From a checkpoint of a small contrastive image-text model: text encoder layers 10, muon at rate 0.0073.
Rows from block 4 of the image encoder of a small contrastive image-text model, named by matrix and row number. Rows with one number belong to one channel. Each number is 500 + 50 x the weight over its row's rms, rounded and kept within 0 to 999. All counts start at 0. Numbers have three digits each.
Before each channel's rows are labels from the 100 images, of 14848, where the channel reaches its highest value: "peak at" is the part of the image that holds the peak. Only what is clearly more common there than usual is listed. The data: drawn human figures in many poses.
# convs0: first 3x3 conv, stride 2 (encoder.blocks.4.convs.0.weight, 208x144x3x3, each kernel summed), inputs 72-143
# convs1: second 3x3 conv (encoder.blocks.4.convs.1.weight, 208x208x3x3, transposed, each kernel summed), outputs 104-207

peak at: top centre; top right
convs0.179:459503542526517563456519458415452526503445522452397464444482564536474481463491448490423455376523582550521517442523431534452475534536548394590492524469521427503547415578584455497468466509506468445568459538499530502539
convs1.179:512572583459575490495506523467512449485567506468486605553562575506516470518412468568447497544597521480468426459599527446532458474450548428533513499513535513520487498513555478537481549508520446586559534540541531504602408585527565401461569537447544472398497543480610518565465562488462500363542464473504480530517519

peak at: top centre; bottom centre
convs0.22:439435508494470429514539467436430466444498429491583514510541566471481509478593457485420505544474518518467495454429532448514516512462524376462504454528481413475487496506528463512497543393694511467460520497639521503549
convs1.22:497534458553493500481487559584573501474513420472410450506544500518558595442519450532559464529518573527484487533517509457548490527454434556538493531525529510505471446525585524451495508563524517571526501524541462493589533494432495475413382489481550398456512459542618557475524348424620498571510550484418589554533421

peak at: centre; middle right
convs0.104:492566505517503505537400475494526450445542498477367447509489609438481454496610500521599518534535520499561527447496564523469476517456473544518472468546499465515510499500497490437557506499521532471427460492543399531492
convs1.104:510646558574500436540508500503516470567484551559549471612502506492514537458543492473585505578531583499534484499527405490506509518538464426554518596525530518538540512470509475432555554424482536513554456417454536494504518476528593547526542535557522477448523439487484469439625470541610493501476534421510616497393453

peak at: top centre
convs0.47:535448527434510484438636546554456507484506476492471494497492479454517447471504505478455479574512523531495441453549374461541392497528540514489530452566495533487449345410573644427453554464581451466512458448478507493527
convs1.47:459552520535534437552535542494574495540523460580456509516471519579546503498536477416512495466523487581451567535488570506503502439521514472477450434500464478604482523454670492454589455490494470445414508417401392506464536556561436484390479420467451413497530500518524592617548369506563497485572510506485521511496514

peak at: middle right
convs0.92:491479517431438500506460499553523537473504517526387546464471493486568450545523556515489496491467576509540491497583473564489530494595531486468474490476513588456494405469537473471503507415447502499489483477545286498495
convs1.92:476480588462471542496425489501396498501541415505565411536454548474614487563544436560427449510522442441441499465507436512530491471499479414501550500499588443546528472460465514400479492488417392442527548480506505495509488490536575479526556473558496447454454581500509576410482557539590501567492444428522439472533439

peak at: bottom centre
convs0.8:440391568477471587565502508483450518504427470481422481508374523479495466530410616505488475505470492521489498608504465469472536466524495461599579520524501513498439570546497494461448491460515457535489476561461485431567
convs1.8:538549490545586507494544530545412542490504545519588539495432554527570495536547574478590596457503509469469446601527471505555481549503496475472490489514577562517532531502452456575478541516462497582510545483583446504433568466574528509447574533413376504525554543457500613572539568532589498511524509397543603567514481

peak at: middle right
convs0.90:366451493506520532559536476570467445499412447466532558545463506462468419549375403522464497472310468446500550557519541500488488506450531596482434370513537466451371487509496390496508555522545429450481473517496496564476
convs1.90:598577476453528469514540529590478450500507532502458489454464481487466446452468453503511442473589481447506441430459506511498526489482510267511522597506454431520505605498478458409596509535475494531465478479589479501473542473523514600436488494535517513519480449477501465531423479599442503488440554560540567451478463

peak at: middle right; bottom centre
convs0.39:472425488495508423516513548569462543458458488456541490490532477500459398505532455539553485552489484476569781454440519519526429526496484562484473479550555509512426455517526577442415543609552485394485525457546487465455
convs1.39:494566539423470482497489448537515448532443444539463535451496413488405456550489505472559564547510576513526500492443555451423512511538478551487526536513401458476440442482555500558415464551453454518466531426450502503518450462459472498553521549499493490585578481436520451546445495532480509467413535598496481510529451

peak at: top centre
convs0.204:526494475462517522572639556537447549560567477445471565492489458442493506468449587500492512551445603496519510536483434494551413547548459465478497542530481489519492580533546518418466497454511468447502502489473384522496
convs1.204:580501377515575484473448514524542564448462442449489501540546469480587445492533444512436429503470575357489566437457494548479515542584686497500424478528502520345508545464499436516578476427467398464411425497473584501454525545459490469504543464531479454524490417463548480447556460519475503357524482536507467632511546

peak at: top centre
convs0.100:436556503475472565501481526451465525482534453460493414445552520437484601534513421470454487554534489513512537481499417522521471521543508591543409446507425481556534490439522494474466508437504449547415472527429566616535
convs1.100:525532533454457580518461444435510573537546461486424517534601517493615515453554461551431525518580487513455517433499571495567435488567424518443529441510505510525561479470567482486487464460362408465423495593540453502492494538477450527519550539479513424484437485455542490500483426526542496571458495575504519459445542

peak at: bottom centre; middle right
convs0.129:549554462541452557553453453552587535526531454488478517545473440558501542452461592509470487522480490542414474522457540462521393551558457403461459503484501397502395426536516469548449596413506467551469537536576379471579
convs1.129:541520500495542496586511551460461521552451460493509561509438539436576433544406464471446514485514513426500480532401567529550460509445502400585463532512570594487541484520585518572366554553458500539474528530372507499646484502492455448554565524526506539519550510422576481417516507503446494476521448515522517492460535

peak at: bottom centre; middle right
convs0.134:473542530429514550511502529401475385421451458509557505414475452440518457486488437502504515474517513540492557483519490472504456472446477615556535550477482539449543297424559454441545434471452497465523415425510454410482
convs1.134:443525473512390473522516527439468578506457491517521472558447439551447563560492570484578502467548456495548544376517467484493500523449517492518490470370439445534462553493480545420520526586532530520458485406396477486470552550430508516404441478481487453586516476511629600541518498487565497537532505391583610555501515

peak at: top centre
convs0.36:454500475452547467475509470538438466442442435465491511488439460401518424535486433511500494561479485441507545560514411443473460487516528466558544508546459518491542511442533529423414590481632459482457500450451450491508
convs1.36:490568508580482535541465470519517517449469452553436565528497518495513482458579492478503494439590529488431545519512616571459558519543488450509446480476457549531481442450514500503538524507415426552350553519535462501476513562604463541538586541472534411572493467481572558508541454486537503505522489494567594551545478